Rows from expert 26 of block 5, named by matrix and row number. Rows with one number belong to one neuron. Each number is 128 + 32 x the weight over its row's rms, rounded and kept within 0 to 255. All counts start at 0. After the name is the row's rms in percent of the matrix's.
# gate: expert gate (model.blocks.5.mlp.gate, 32x64x128), inputs 64-127
# up: expert up (model.blocks.5.mlp.up, 32x64x128), inputs 64-127
# down: expert down (model.blocks.5.mlp.down, 32x128x64, transposed), outputs 64-127
gate.24 086 [ 87 113 126 154 116 136 116 109 174 102 139  93 170 139  31 149 143 139 116  73 118  83 200 118 109  94 175 128 176 142 140 115  62 155 112 133 184 159 161 134  77 104  97 144 117 168  86  77 143 110 145 118 114 112 144 150 227 151 113 159 110 135 112 193]
gate.25 085 [ 69  89 176 120 133 149 107  64 157 148 158 179 185 175 130 153 125 126 155 122 111 213  91 120 106 146 180 113 122 138 150 169 157 139 122 187  64 146 161 146  81  40 108 122 104 152  74  74 105 172  96 135 112 135 152 117 162 147  98 137 156 140 105 114]
gate.26 098 [ 82  81 109 104  57 154 157 135 190 205 105 156 167 162  94 160  73 143 154 126 156  55 146  91 140 108 134 139 140  98 170 145  74 150 126 167  78  94  93 137 148 200 131 120 121  67 142 140 161 137 136 155 130 147 131 133  92 183 135 106 183 114 165 115]
gate.27 084 [ 97 132 124 136 162 108 147 132 105 117 111 155 157 142  90 168 159  96  62 170 195 135 140 139  83 121 151 123 110 119 176 166 123 140  67 123 170  59 120  83 142 125 123 207 169 212 148 144  85 175 125  85 179 127 139 126 124 107 141 138 112 194 105 115]
gate.28 093 [135 115  92 117 133  62 198  79 109 157 175 164 155 178  90 118 131 153 136 128 105  90 178 152 140 117 160 109 122 107 137 136 191 178  98 114  78 215 121 140 132 124 112 100 102 101  77 117  70  83 148 166  87 146 170 187 132 135 148 152  51 123 168 105]
gate.29 104 [121  96 126 104  91  83 104 139 143 146 144 157 101 124 146 134 142 151 159 182  87 116 152 157 123 159 133 126 140 122 108 148 108 154  99 143  97 106  55 110 107 138 164 150 130  96 117  80 184 150 143 160 101 102  87 171 157 118 166  98 168 122 114 157]
gate.30 097 [ 40 167 126 196 122 116  57  97  86 158 126 138  68 125 109  91 167 138  82  93 173 139  84 136 175 173 108 141 145  83 143 113 139  96 114 122 110 137 155 115 168  88 129 155  93 146 175 108  71 154 132 137 160 122 147 132 153 125 150  83 127  94  93 143]
gate.31 083 [167 119 136 140 190 138  98 110 179 132  82 127 125 166 176 131 145  80 182 191 147 119 137 133 173 135 111 123 100 143 146 136  65 129 122  84 120  97 160  97 102 130 177 133 104 123 114 100  99 114 144  80 126 125 123 138 184 136 160 152 105 126 128 133]
gate.32 077 [134  86 103 179 121 159 136 108 157 125 160 123 118 103 162 159 164 129 147 131 137 160  85 100 131 154 148  74  82  73 124 114 134  87 130 122 135 114 179 145  85 150 121 118 102 150  89 152 140 134 119 112 124 128 112 168 167 134 141 165 156 124 146 130]
gate.33 095 [ 75 119 146 134 111  98  93 162 131 163 166 136 145  83 151 162 141  69 168  95 107  97 110 162 151 120 117 114 189 139 151 141 101 158 129  94 113 141 141 141 139 161  76 164  60 100 119 112 182 117 219 149  94 131 145 116  66 105 152  96 162 107 133 122]
gate.34 104 [ 94 176 137 114 142 139 106 141 133 138 101  93 142 139  78 175  95  37 100 110 116 142 123 113 120 118 102 175 144 114 137 121  88 119 167  70  97 118 120 117 133 120 144 185 123 171 138 159 121 105 166 142 138  91 185  44  91 181  99 170 143  89  97 168]
gate.35 102 [182  97 126 146  86 174 190 154 131 129 121  81 133  74  96  81 102 100 127 145  84 133 116 109 149 107  82 135 152 125 182 168 146  97 109 130 132  95  72 153 104 161  11 189 160  71 165 138 102 173 134 139 141 128 115 148  89  91 143 140 111 125 138 113]
gate.36 084 [150 174 115 120  49 154 117 108  60 128 129 139 105 130 102 111 137 122 138 168 148 122 152 117 125 118  67 148 150  59 130 146 117 103 115 157 146 139 115 127 120 170 145 106 131  91 133  93 120  80 150 151  66 115 147 198 114 146 124 136  78 131 115  79]
gate.37 097 [ 88 113 102  70 113 153 131  65 100 115  74  93 157 162 153 106 140 118 154 117 156 121 172 165 124  60 173 142 143 156 124 156 120 128 128 141 147 184 133 102 116 146 159 107  89 164 131 176  98 158 113  94 133 127 138 116  71 127 149 190  86 143  92 102]
gate.38 097 [153 145  49 165 169 123 139 136 105 100 130 173 116 126 162 103 114 144 118 149 112 127 137 132 127 133 157 112 136  98 162  80 138  64 172 107 136 139  55  91 103 139 123 139 122 149 101 131 128 151 171  79 158 145  80  88  97 115 116  85 178  95 142 161]
gate.39 102 [143  95 133  76 117 166 175 129 128 111 183 122 152 174 190 162 149 129 118 145 104 164 156 140 137 131  58 113 165 156 132 164 163 103 109 107  83  83 141 120  92  68  71 147 124  63 146 165 112 135  91 139  85 129 149 134 159 126 175 166  96 126 115  78]
gate.40 092 [107  75 120 110  94 154 113 137 100 196 115  59 131 151 136 102  91 143 125  90  63 133 124 102 176 125 139 130 144 109 168 170 140 144  79  96 100 152 139 107  58 174 102 166 136 143 114 142  43  92 152  93 109 120 202 172  86  94 120 106 170  99 111  90]
gate.41 108 [104 113 125 114 122  93 109 136 134 126  79  76  81 139 106 143 135 152 148  79 133 130 138 102 168 125 149 142 133  59 103  67 107 116 115 152 115 189 122  90 170 179 101 159 139 123 147  80 138 156 157 102 151 123 130  77 123 109  92  80 148 146 145 160]
gate.42 093 [ 75 121 127 147 154 152 125 166 134 138 128 130 139 121 174 134 202 122  85 115  75 137 127 113 135  93  72 174 134 153 157 107 139 104  66 144 146 136  27 202 160  94 161 148  85 117 140 143  94 141 117 168 149 140 129  84 137 165 137 123  86 114 132 173]
gate.43 102 [106 120  92  78 131 129 113 108 123  94 150 119 166 132 167 113 112 171 157  98  82 121 152 114 127  59 171  74 161 182  63 130 107 141 151 151 121  76 129 107  84 201  90  96  95 114  91 162 147 115 139 116 114 175 106 167 134  96 130 116 110 157 103  96]
gate.44 105 [104  48 128 163 137 107 178 135 109 132  46 123 113 146 141 190 109 148  97 119 131 133 159 173  92 124 140  47 105 121 141  93 115 179 124 164  82 121 142 178  70 159 120 148  95 104 144 108 113 134 115 147 163  88 113 160 156 131 142 132 180 152 122 125]
gate.45 100 [ 90 123 117  98  69 166  69  75 123 123 104 167 168 169 137 178  69 138 136 132  94 193 109 157 156 105 175 127 216 152 162 171 140 152 134 128 123  87  88  73 160  97 179 132  73 145  83  95 199 112 116 168 131 128 135 104 117 144 106 167 153 113 168  92]
gate.46 098 [ 98 129 137 134 155 109 144 113 113 131 158 182 160 145 150  98 129 199 152 105 125 154 170  85 111 107 135 165 147 130 139 137 169 111 125  89  61 123  89 166 123  54 134 155  62 193 133  58 117 142 129 187 100 131 132  84 105 197 108  97  78  84 114 151]
gate.47 095 [134 122 136 121 106 155  93 112 159 158 127 147 122 158  80 188 109 158 112 126  83 133 137 121  77 133 115 184 158 108 165 157 191 108 128 115 123  72 123 122 126 104 155 151 137 155 129 125 162 146 128 132  86 146 105 117 104 116 174 120 108 173 167 139]
gate.48 088 [126 160  98 166 151 121 184 104 131 104  98 154  95 180  95 143  87  83 145 110 146 195 188 100 119 105 155 169 111 108 119 117 135 127  64 169 133 144  62 162 108 118 103  92 175 163  87 123 157 164 102 177 153 123 113  88 149 151  28 154  89  87  95 187]
gate.49 116 [136 172 130 187 154 173 111 138 161 150 139 137  80  86 112 149  79 171 103 152  97 142 152 152 103 122  95 130  86  93 153 115 134 133 139 107  88  87 174 106 103  91 135 116  94  61 129 136 141 113 173 130 130 118 135  63 137 133 182 154 171 110 123 109]
gate.50 108 [182 113 135 140 136 158 149 123 137 133 141  89 158  77 176 110 155 112 173 127 109  67 130 115 173 140  99 133 152 153 163 114 158  41 204 109  93 106 158 175 103 135 115 125  71  81 110 140 102 142 152 121 122 112 117 126 125 143 157  99  61 120 149 124]
gate.51 107 [140 170  99 127 127 162 185  78 180  77  92 101  96 121 120 159 147 123 139 101 140 112 151  73 107 100 103 125 129 120 147 114  84 134  80 152  91 118 142  92  70 103 201 154 118 159 163 141 174 134 132 161 106 127 103 180 117 104 110 135 148  91 125  80]
gate.52 101 [ 89 125 154 120 146 147 111 123 169 200 115 128 121  95 107 188 166 121 120 138 108 133 152  99 173 112  85 129 122  87 126 144 182 125 143 142 156 134 126 145 102 212  92 134  90  25  72 116 158 147 120 139 116 118  89 162 199  42 104 150 184 127 116 134]
gate.53 111 [163 146 168 130 123  98 144 161 156 136  95 138 149  93 131 139 145 119 166  87 118 172 151 116 128 144 102  92 134 145 176 139 125  49  75 187 134 103 169 122  86 157 119 212 108 161 161 198 139 167  97 101 126 165 165 141 105 185 140 113 146 132 165 127]
gate.54 101 [123 143  77 114 136 161 103 106 117 163 132 100 137 157 168 161 102  98  77  41 143 118  79 149 160 198 137 146 122 145 118 136 160  84 128  90 159 134 117 119 200 120  50 155 137 200 206 124 169 142 185 101 138  86 122 116 115  76 158 181 110 144 120 104]
gate.55 102 [ 83 112 132 143 159 102 110 165 112 123 130 177 160 107 127 100  72 148 125  78 116 175 108 150  86 123 152 121 176  95 192 126 171 129 157  53  81 178 120 167  88 109 174 144  96 116 116 121 126 153 196  96 134  90 144 128 137 156  57 122 150 132  88 136]
gate.56 096 [160 123 109 113 122 169 146  91 143 156 158 158 130 108 155  79 125  91 114 144 116  68  70 151 153 127 140  80 119 140 127 128 137 169  93  75 160 133 136 190  73 168 158 146 109  97 145 125 114 137  72 116 122 150 119 119  92 177 176 124 142 110 134  82]
gate.57 105 [134 160 107 122 127 164 123 138 101 114  89 156 183  86 173 163 172 145 105 134 104 127 132  89 166 112 110 148 153 109 131 110 101 131  93  68 141  68 105 140 118  74 106 144  73 125 165  80 148 125 124 187 147 123 111 107 156 120 127 141 135 107  82 105]
gate.58 105 [117 153  82 119 136 166  70 113 114 138 111  67 129 151 114 135  90 119  99 159 130 115  96 118 136 134  99  95 108 127 129  73 124 111 129 103 126 163 144 157 156  98 100 135 135 208 191 108 164 144 137 131 127  88  79 173 125 145  98 138 154  65  85  85]
up.24 087 [162 101 163 150 109 131  88 122 160 134 123 142 124  71  77 152 136 124 129 107 166 104  85 128  94 100 188 164 114 185 157 104 103 158 103  99 121 214 114 103  56 157 208 193  94 163  59 119 119 134 155  72 158 111 160  79 152 103 128 111 154 151 155 157]
up.25 081 [177 174 104 147 116  93 143 170 105  80 141 146  67  87 156 117 123 118  93 118 109  48 127 127 144  91  78 139 152 126  98 128  50 117 109  77 206 117 116 119 134 213 152 113 141 107 159 209 153 110 166 135 111 104 114 106 133 123 156 133 118 145 160 129]
up.26 096 [172 163 134 200 189 150 136 147  73  96 180 113  93  71 177 109 126 102 137 152 121 188  99 141 147 122 121 118 121 159  91  90 188 132 173  86 166 153 157 115 110  41 103 133 111 182 123 114 127 137 127  93  97 126 129 112 154 109 148 115  69 147  95 119]
up.27 091 [ 81  70  82 177 173 139 129 149 110 147  51 110 146 108  49 155 118  94 142 141 101  77 123 121  77 130 222 170 170 139 172 100 120 153 129  98 172 121  51 106  93 127  98 183 166 166  85 175  79 153 168 166 162 131 109 131 138 127 136 122 149 153 126 176]
up.28 085 [168 142 149 130 137 186  70 177 104 142  79  73  96 118 166 121 110  99 108 133 150 165  63  99  60 133  82 124 144 154 107 130  63  84 151 140 142  66 136 113 137 139 168 161 124 138 191 152 136 167 101 114 148 115 143  77 115 138 108 107 205 121  84 131]
up.29 110 [133 122 136  95 116 162 168  75 174 110 137 114 119  82 158 137 105  93  95  95 113 103 149  97 147 120 109 115  96 112 154 171 135  68  69  95 213 147 157 157 123 141 175 190 153 104 216 147 171 116  95 162 120 128  51 171 155 162 152 180 100  86 109  69]
up.30 100 [194 105 105 184 130 178 116 126 113 127 118 132 141 131  94 135 106 123  97 147 123 145 138 139  78 161  54 137 108 122 151 114 121 138 135 120 147 168  91 178 115 147 159 175 123 141 114 109 157 124 125 114 166  81 156 151 125 134 146 158 103 128 129  94]
up.31 088 [113 112  93 119 193  79  55  42 101 150  73  95 123 169 148 115 109 126 164 130 101 116 105 176  87 111 146 174 113 138 121  82 170 135 133 129  88  71 120 161 108 158 128 164 119 127 127 131 125 142 162  84 211 112 102 146 197 106 157  93  58 111 185 129]
up.32 094 [173 137 103 150 136 168 105 181 134 100 150 190 133 113  43 102 113 141  93 107  76 130  99 166 171 118 168 147 101 123 119  57 102 109 110 149 150 130 123  68 128 137 174 152  58 146 145 150 167 128 136 119 111 131 115 122  95 133 133 109 169 128 112 127]
up.33 102 [ 86 153 133 101  59  80 121 145 154 148 166 141 122  87 146 101 103 130 205 109 121 105  97 150 125 131 181 109 189 120 142 103 110 137 172  81 122 116 135  93 154 122 106 171  84  64  90 121 165 121 219 145  83 131 178 145  97 141 130 126 126 119 132 117]
up.34 108 [168  70 103 158 150  80 135 111 105 108 122 164 159 181 149 110 164 218 171 142 140 150 122 126 118 154 184  96 144 163 123 107 192 126  59 171 158 105  97 144 144 120 142 107 138 133 102  94 128 134  98 106 107 141  83 207 150  85 112  55 139 184 125 109]
up.35 102 [119 136  78 113 174 112  63 125 153 172 149 123  61 125 105 149 129 157  89 117 147 148  64 148  85 140 186 131 152 180 115  99 174 151 140 136 156 169 167 102 123 117 197  68 111 224 135  88 132 132 106 115 102 112 113 108 177 108 125 111 162 108 117  94]
up.36 099 [117 135 133 146 120 109 170  87 125  94 156 138  83 143  86 111 130 107  87 126 108 131 177 168 177 110 102 142 166 111  74 131 143  93  99 193 142 107 114 189  88 110  96 129 116  26 140 145 123  65 165 115  82 130 144 122  98 100 140 102 104 143 161  88]
up.37 096 [135 114 120 137 103  67 128 142 117 127 109 120 163 110 108 154 103 115 105 118 138 164 103 102 135 162 113 135 128 110  71  97 188 111 109 169 110 137 136 157 120 145  50 130 105 154 166 115 145 138  93 140 165 109 167 168 196 104  75 122  77  90 170 140]
up.38 083 [167 109  83  84 144 141 173 136  94 111 170 157  93 123 145 112  66 138 114 182  93 129 145 146 121 117 186  99 126 109 216 126  99 114 162  98 143 139 134  83 129 143 137 139 127 146 114 139  96 170 163  90  85 116  99 119 118 125  80 106 130  63  86 143]
up.39 096 [112 145 118 194 122  87  66 104 147 166 101 106 112  98  54  92 109 129 103 110 205 108 156  95  95 117 206 137 110 119 148  85  81 139 123 171 149 122 131 152 159 166 163 108 123 160 101  94 112 126 174 160 107 149  99 151  80 156  62  85 158 102 115 164]
up.40 096 [130 117  94 162 176 129  93 130 158  82 134 165 156 154 110 139 186 122  84 125 122 128  64  99 178 172 157 141  92 143 109 125 118 114  96 135 130 118 112 135 120  79 127 123 124 195 101 123 119 120  52 128 209 142  64 122 148 144 184  96 139 158 132 140]
up.41 106 [164 128 136 166 125 149 120 161 135 132 171 194 110 150 155 166 151 117 111 198  93 127 124 185  84 130  94 119 138 122 106 202 137 109 134  89 106 127 175 130  85  66 146 110 179  97 134 139 108 146 106  95  76 100 100 160 155 123 156 142 116 153 123  43]
up.42 097 [124 113 116  90  83 141 112 185 163 116 177 115  92  41 111 170 149 166 164 153 162 130 137 139  94  93  94 176 167  88 144 149  67 140 133 171 121 117  84 177 108 142 134 112  78  96 102 163 147  65 119 159 160  98 129  86 128 136  90 114  89 139  77 125]
up.43 104 [ 92  79  83 146 138  99 105 147 121 137 177 168 160 128 136 167 115 181 168 120 104 148 167 146 130 112 134 150 166 145  83 160 109 150 180 138  40  59  77 164 131 123  75  78 116  81  92 123 168 118 121 174 126 176 137 130 146 133 148 132  94 159  77 112]
up.44 094 [109  80  96 137 148 115 189 137 118 139  48  77  68 123 150 179 101 181 115 122 124 151 135 191 127 124 126  85  83  75 156 110 106 201 148 145 100 119 170 138  63 129 127 146 148  88 122 167 125 128  73 133 133 102 106 113 166 126 153 137 154 164 106 119]
up.45 096 [180 156 127 103 144 127 132 147 118 157 142 121  25  41 116 110 150 116 110 171 112 111 139 112 130 126 130 157 158  96 107 124 147 159 138 108 179 182 132 126 125 127 142 151 139 131 172 142  80 141  76 167 114  94  93 148  90  86 136  99  93 108 101  99]
up.46 087 [148 163 125 114 147 137  91 147 151 103  70  74 159 111  96 175 131  78  99 150 164 117  81 140 150 166 129 113 113 135 153  65  55 124 132  93 126 158 140 145 159 184  79 125 136 103 136 132 130 173 144  99 149 145 144 139 128 105 148 114 125 112 130 139]
up.47 100 [120 122 114 109  87 138 143 138 121  84 111 173  68 158 162 140 112  63 124 151 114 140 174 123 131 143 113 131 108 179  67 169 149 106 114  82 147 177 143 174 141 154 110 118 116 126 102 162 139 135 114 180  75 193 129 112 158 123 163 191  97 161 132 148]
up.48 090 [152 118 161 133 126  98 107 167 102  85 133 120 182 136 101 186 123 118  97 144  85 128 106 129 129 136 109 145 141  96 132 117  96 144 162 171 147  95 112 109 132 142 176 118 120  43 153  80 130  98 118 130 126 176 177 146 131 110 142  87 117 183 107  50]
up.49 119 [103 157 105 199 109 112  82 128 127 103  96 147  84 140 162 171 163  86 128 110 138  90 169 138 113 132 130 129 187 166 126 142 126 146 103 110 130 150 129 220 163 117  95 145  95 146 151 132 133 111 128 116 162 129 159 188 119 197  66  98 171 167 178 172]
up.50 105 [171  57  91 119 115 148 146 100 142 166  85 109 121 126 162 120 168 142 191 124 138 105 125 148  72 124  78 126 138 130 136 157 138  48 172 154  94 101 137 121  79 133 126 141  84 142 124 139 133 107 121  95 123 133 148 163 141 182 195  89  89 148 131  66]
up.51 096 [136  96 159 120 126 134 130 101 134 150  82 135 138 149 114 160 125 148  86 138 151 160 159 155  35  91 130 106  74 127 167 148 139  75 108 209 134 146 198 185  98 156 126  86 124 142 122 155 132 210 108 154 140 129 127 136 135  96  84 170  88  76 138  78]
up.52 091 [182 109 123 196 133 114 156 144  90  43 120 123 156 132 140  92 121 158 139  89 127 131 160 142  78 112 127 159 135 131 125  98  52 128 137 134 101 129  73 121 141  74 183 120 107 205 177 156  80 131 155 117  83 120 146 139  71 154 121  66  65 112 136 149]
up.53 111 [ 98 152  85 127 130 146 142 105 102 105 176 104 115 157 128 102  96 133  78 196 119 117  98 131 128 135 145 158 105 143 110 115 144 159 145  64 132 138  68 104 140 105 133  43 131 130  99  73 123 103 150 157 132  77 116 137 158  65 121 160  91 106  92 121]
up.54 101 [121 133 166 155 115  87 173 121 114 101 126 139 144 123 105 116 157 155 185 207 124 139 147 107 121  83 130 112 156 111 129  91  99 192 128 198  96 128 131 100  51 134 206  98 141  89  86 117 100 128  75 154 121 158 147 156 125 184  85  68 103 113 135 122]
up.55 107 [184 158 103 120 126  84 100  83 145 121 108 141 151 120 132 171 213  97  96 179 120  63  67 137 128 165  87 136 111 130 130 164 122 144 103 130 186 108 147 124 127 119  76  98 157 158 204  94 107 152  94 171 135 166 135 154 155 104 171 109 126  93 152 169]
up.56 092 [141 130 127  87 114 124 131 107 137 143 171 152 142  89 149  78 134 133 112 147 127  89  82 182 173  82 175  88 137 132 152  92 137 162 104  98 105 123 150 160  75 153 156 146 105 120 202 133 134 119  76 138 121 157 125 121  83 165 134 125 144 103 153  33]
up.57 101 [124 137 109  92 137 131 150 142  79 111  93 191 159  82 188 103 155 153 131  80 100 115 154  75 156 120 140 158 149 123 156 149 124 116 112  84 133  94 143 130  98  72  93 150  62 101 169 105 129 120 127 170 145 125 116 125 135 145 123 142 121 120  94 101]
up.58 096 [105 151  99  84 126 171  94 164 131 193  96  60 161 156  62 150 104 152 117 152 115 127 111 121 141 111 147 111  94  91 100 117 175  82  90 101 106 177 127 178 158  88 115 125 134 190 197 117 129 157 115 153 109  59 101 185 100 114  84 156 166 101 125  88]
down.24 091 [133 107 135 187 103 160 139 113 110 119 117 125 119 131  72 101  89 132 146 143 113 148 146  91 104 141  32 100 126 133 124 135  98 124 126  90 219  95  78 145 175 162 110 118 180 130 128 117 194 105  74 142 163  76 110 121 172 155 101 103 121 133 133 180]
down.25 086 [ 74 136 131 176 155 135 132 107 128 106 130 134 137 135 132 177 143  94 124 152 137 164 116  93 167 115  67 157  73  50 149 129 177 186  98 126 123 115 120  99 129  96  47 105 162  97 133 112 154 134 113 117 141 130 133 116 124  76  88  83 176 195 116 148]
down.26 096 [150 132 114  96 133 113  73 122  99 119 116 152 152 162 104 158 114 140 164 127 135 126 112 137  83 119 175  81 133  63 157 166 161 155 113 119 112 184 130 150 180 161 114 168 159 120 131 103 149 143 121 145 201 114 121  66 139 131 149 151  72  98 152  98]
down.27 101 [114 123 136 176 107 131  81 155 105 137 140 122 201 140 172 199  83  61 146 205  96  95 164 122 115 171 123  99  84 142 117 107 152 145 131  74 131 118 148  97 127 120 163 125 154 142  94 154  96  66 154 208 141 141 100 159 149 116 185 126 118 171 130 167]
down.28 092 [107  95  95 120 116  88 145  48 125 123 102 129  93 166 109 165  82 189 131 206 115 149 119 105 166 143  78 130 162 135 137 121 196 186 161 121 112 111  51  89 133 204 126  64 132 190 121 101 117  93 146 111 124 170 123 132 150 104 143 118 111  95 123 137]
down.29 105 [179 130 107 139 165 188 142 125 102 130 130 150 101 125 145 127 159  92 140 136  93 106 163  97 142 166  91 110 150 205 143 115 103 132 185 120 138  72 129 167 177 123  91 167 102 170 155 131 107 126 160 152 162 153 107 155 135 110 130  86 123 108 142 167]
down.30 102 [ 68 138 175 133 150 132 120 105 199 131 138 105 178 136  76 171 142 130 135 126 120 156  96 111 154 169 139 120  93 137 111 142  83  86 108 140  86 124 158 169 116 124 139 133  69 127 150 219 144  83 142 158 142 148  67 139 168  58 104  80 147 140  70 133]
down.31 088 [116 136 144 139 140  72 139 141 149 136 104 161 114 142 182 145 151 174  95 158 145  91 128   0 109 122 155 116  85 118 161 154 119 128 173 119  63 120 111 120  99 112 132 135 132 126 161 172  72 103 126 167 141 138 169 138 116 114 154 134 159 148 114  76]
down.32 094 [136  49 112 115 103  83 123 192  80 134 153 155 171 176 106 147 108 128 120  80 144 118 137 177  82 155 130  80 129  88 116 204 139 167 146 179  51  50 131 169 139 144 119 113 162 140 150 135 155  92 133 109 149 126 128 100 101 172 112 137 119 182 145  80]
down.33 095 [ 98 144 165 120 125  96 123 126  86  84  72 142 105 141 137 125 186 161  98 159 122 182 148 140  99 148 123 115 162 174 128 188 120 165 138 200 170 115  81 119 110  87  98 108 132 115  89 129 168 111 120 122 119 136 160 131 152 173 152 107 102 132 140 187]
down.34 102 [115 140  70 101 166 127 109 139 214 149 153  96 111 113 180 109 127  81 121  84 101  95 132 147 143 124 131  77  79 136 137 120 152 135 182 148 146 118 157  85 149 161 130 141 167 179  82 130  79 127 148 106 116 151 121 171 172 105 141  82 137 178 142  43]
down.35 098 [138  88 176  93 151  68  72 154 164  71 127  87 180 146 150 141  96 108 168 156 109  79 134 146 122 137 108 153 148 135  95 135 193 173  74  92 171 114  78 123 153 156 140 102 118  80 147 106  76 123 189 105  87 157 165 158 163 142 107 119 144 151 180 120]
down.36 098 [177 119 111 112 120  68 153  63 173 124 143 116 179 134  85 113 106 140 141 115 106 137 137  91 186 155 100 162 165 207  62  81  62 130 126 145 140 116  93 169  86 109 154 142 159 167 133 143 122 126 112 161 166 129 142 208 131 104 107 111 204 140 120 107]
down.37 101 [138 100 136 134 164 164 155 154 107 126 129 177  85 106 140  83 123 166  89  35 143 130 124 179 134 116  94 123 112 189  68  92 184  73  78 128 107 154 132  62 136 145 141 125 143 149 118 122 109 180 132 156 141 131  99 159 141 113 145 138  42 112 122 128]
down.38 100 [ 91 127 124 124 129 175 121  75 129 117 135 128 149 132 133  62 150  95 108 117 152 135 135 132 138 115 107 154 126 117 104 116 158 103 146 108 116 134 117 123 192  81 186 168  55  99 146 105 103  65 112 153 122  98  74 130 170  44 129 127 161 140 138 121]
down.39 103 [ 74 130 130 103 145 110 143 122 123 144 194 136 142 158 165  76 170 103 142 114 142  89  82 176 152 168  47  86 175 151 107  92 157 140  87 134 114 143  84 139 161 103 126 117  88 130  99 141 105 162 148 106 129 172 147 203 123 110  90 141 138 185 129 115]
down.40 091 [164  77 141 107 162 133 151 130 135 146 123 156 123 111 134 125 116 153 186 140 133 172 127 125 124 148 152 172  91 106 102  96 154 103 138 104 103 162 130 135 131 126 110 126 113 114 128 104  62 158 148 109 138 117 114 121 144  68 143  83 128 175  84 128]
down.41 105 [127  74 139  76 142 136 128 189 110 122 200 137 168 186 160 126 144 116 166 139 180 132 190 174 132  98 139 112 117 113 107 181  89 150 116  62  98 105 141 105  89 138 136 137 137  66 113  89 114 180 108 196  97 119  86 140 101 117 102 186 107 160  90  80]
down.42 093 [ 58 115 131 108  95 146 179 130 104  76  83 103 108 110  72 209 142 179 123 103 136 124 122 162 102 112 152 192 101  70  97 166 150  95 154  95 158 117 126  96 140 101 117 123 120 115  98  97 121  84  90  80 146  96 150  61 103 113 108 126 131 134 110 137]
down.43 104 [135 162  84  98 117  28 122 116 145 127  87  93 154 147 126 167 108 127 171 133 116 166 110 134 139 180  80 136 160 228 163 101 140 115 122  83  87 155 146 118  77 128 120 184 132  15 102 126 132  74 155 157  73 127 158 126 129 133 139  94 135 125 126 112]
down.44 103 [152 104 144 131 126 147  94 130 137 133 161 210 141  92 171 139 131  61 128 107 132 155 139 130 159 140 122 120 111 144 148 110 168 140 137 104 120 160 104 102 106 158 144 136  81 137 150  85  74 102 140  71  99 103  64  91 181  44  98 145 142 117 142 114]
down.45 096 [164 116 145 122 128 145 147 133  93 120 112 140 139 104 109 130 186 100 128 166 124  93 174  60 129 149 140 167  88 104 112 145 110  63 116  91 105  85 131 151  93 143  90 164 159 210 160  88 140 223 142 159 103 137 157  87 116 121 125 172 144  77 103 159]
down.46 090 [116 104 139 165 174 153 136  82 121 134 144  95 109 135  94 131 162 156 112 156 154 195 139 153 186 116  86 122  90 196 155 111 168 133 129 103 110  62  71 105 168 124 125 134 126 166  81 163 164 152 136 120 119 138 106 116 145 114  91 134 112  90 109 182]
down.47 100 [150  61 139 154 138 116  97 151 144 124 124 157 123 110 113 112 139 104 108 101 123 136 159  86 137 148 114 101 129 103  83 160 138 107 153 192 172 167 147 106 109 147 117 118  99 163 159 103 123 123 103 175 108 119  99  66 143  99  75 108 194  86 127 174]
down.48 096 [135  86  70 115 155 155 106 188 121  78 160 103  68 166 193 121 116 153 137 165 126 160 123 105 120 151 165 137 153  94 187 129 114 181 101 123 148 129 158 187 123  63  84 153 125 122 101 124 106 171 138  86 100 131 173 100  81 133  90 108 148  94 133 133]
down.49 117 [100 135 172  95 138 120 165 112 117 124 151 178 175 110  97 134 184  95 141 130 159 117 157 136  82 119 134  81  79 107 131 161  74  73  80 102 104 184 138 177 135 133  78  71 164 110 163 135 154 172 108 157 163 165 150 103  59 139 128 162 151 111 181 129]
down.50 106 [ 88 147 112  96 117  99 158 190 130  30 102 150 200 141 118  24 145 115  86 140  85 153 134 173 110 195 168  98  92 113 101 103  49 138 117 138  96 140 116 146 139 134 103 153 188  80 128 148 133 105 161 150 116 143 116 176 145 108 158 105 146 138 138 130]
down.51 098 [122 119  99 125 183  94  66 142 178  55 120 111 111 117 125 130 117 114 141 153  97  99 103 140 114  80 154 139 106 150 119 120 136 102 164 186 103 154  88  92 121 171 148 167 152 158  79 140  97  89 159  95  52 149 123 161 157 108 155 103 129 150 142 112]
down.52 088 [124 156  87 165 143 151 119 107 113  95 103  97 173 132  53 152 110 136 118 154 128 123 132  58 123  98  95 162 124  99 100  88  93 167 114  97  97 143 119 144 118 169  85 185  88 134 109  90 161 184 142 180 137 124  88 150 161 109  64 120 142 121  92 141]
down.53 107 [117 143 127 125 130 164 121 143 118  77 124 148  84  74  93 157 136 111 107 125 125 155 150  72 168 134 145 156 150 121 169 119 161 205 147  97 116  89 103  40 140 123 171 158  92 101 129  74 167 136  91 139 179 155 163  81 173 160 149 117 112  99  97 167]
down.54 101 [120  99 135 105 156  75 189 113 131 118 114 151  88 141 196 120 112 150  62 146 122 126  63 101  98 148 138 115  68  96 138 101  87  97 162 135 123 144 158 151 134 136 121 147 104 136  80 188 170 127 135  94  84 135 179  90 111 140 174 129 142 164 116 105]
down.55 103 [113 144 133 152 152  59 146 109 114  79 135 103 141 151 113 108 193 120 148 140 164 104 127 137  74  97 157  88 103 189 129  72  92  96 155  50 118 147 145 104 135 113 178 130 191  91 113 142 123 158 140 146 127 183 145 213 220 210 113  87 152 117 137 114]
down.56 094 [170 105  86 116 169 130 120 152 108 126 138 124  81 159 141  98 160 170 205 133 176  96 159 142 164 147  98 181 157 157  71 128  76 143 191 132 154 114 120  74 132 120 107 155 136  98 124  99  70 122 146  95 147 133 114 113 120  96 117  49 122 157 123 143]
down.57 104 [164  86  99 126 145 129 140 103 118 151 165  79 196 141 147  96 161 122 216 187 110 104 145 141 108  79 140 165  97 168  96 160 137 151 156  88  96 133 122 184 129 148 103  90  93 125 152 131  86 129 101 124 124  81 159 123 167 134 120  84 109  89 109 185]
down.58 099 [130 167 141 148 152 103 124 163 132  96 115 119 183 143  85 134  83 152 127 131 168 142 128 137 144 104  32 143 178 115  98  97  92 167 135  95 186 140 120 150 116 132  81 132 138 109 150 139 114 148 172 158 153 114 155 162 180 150 114  65 110 120 113 175]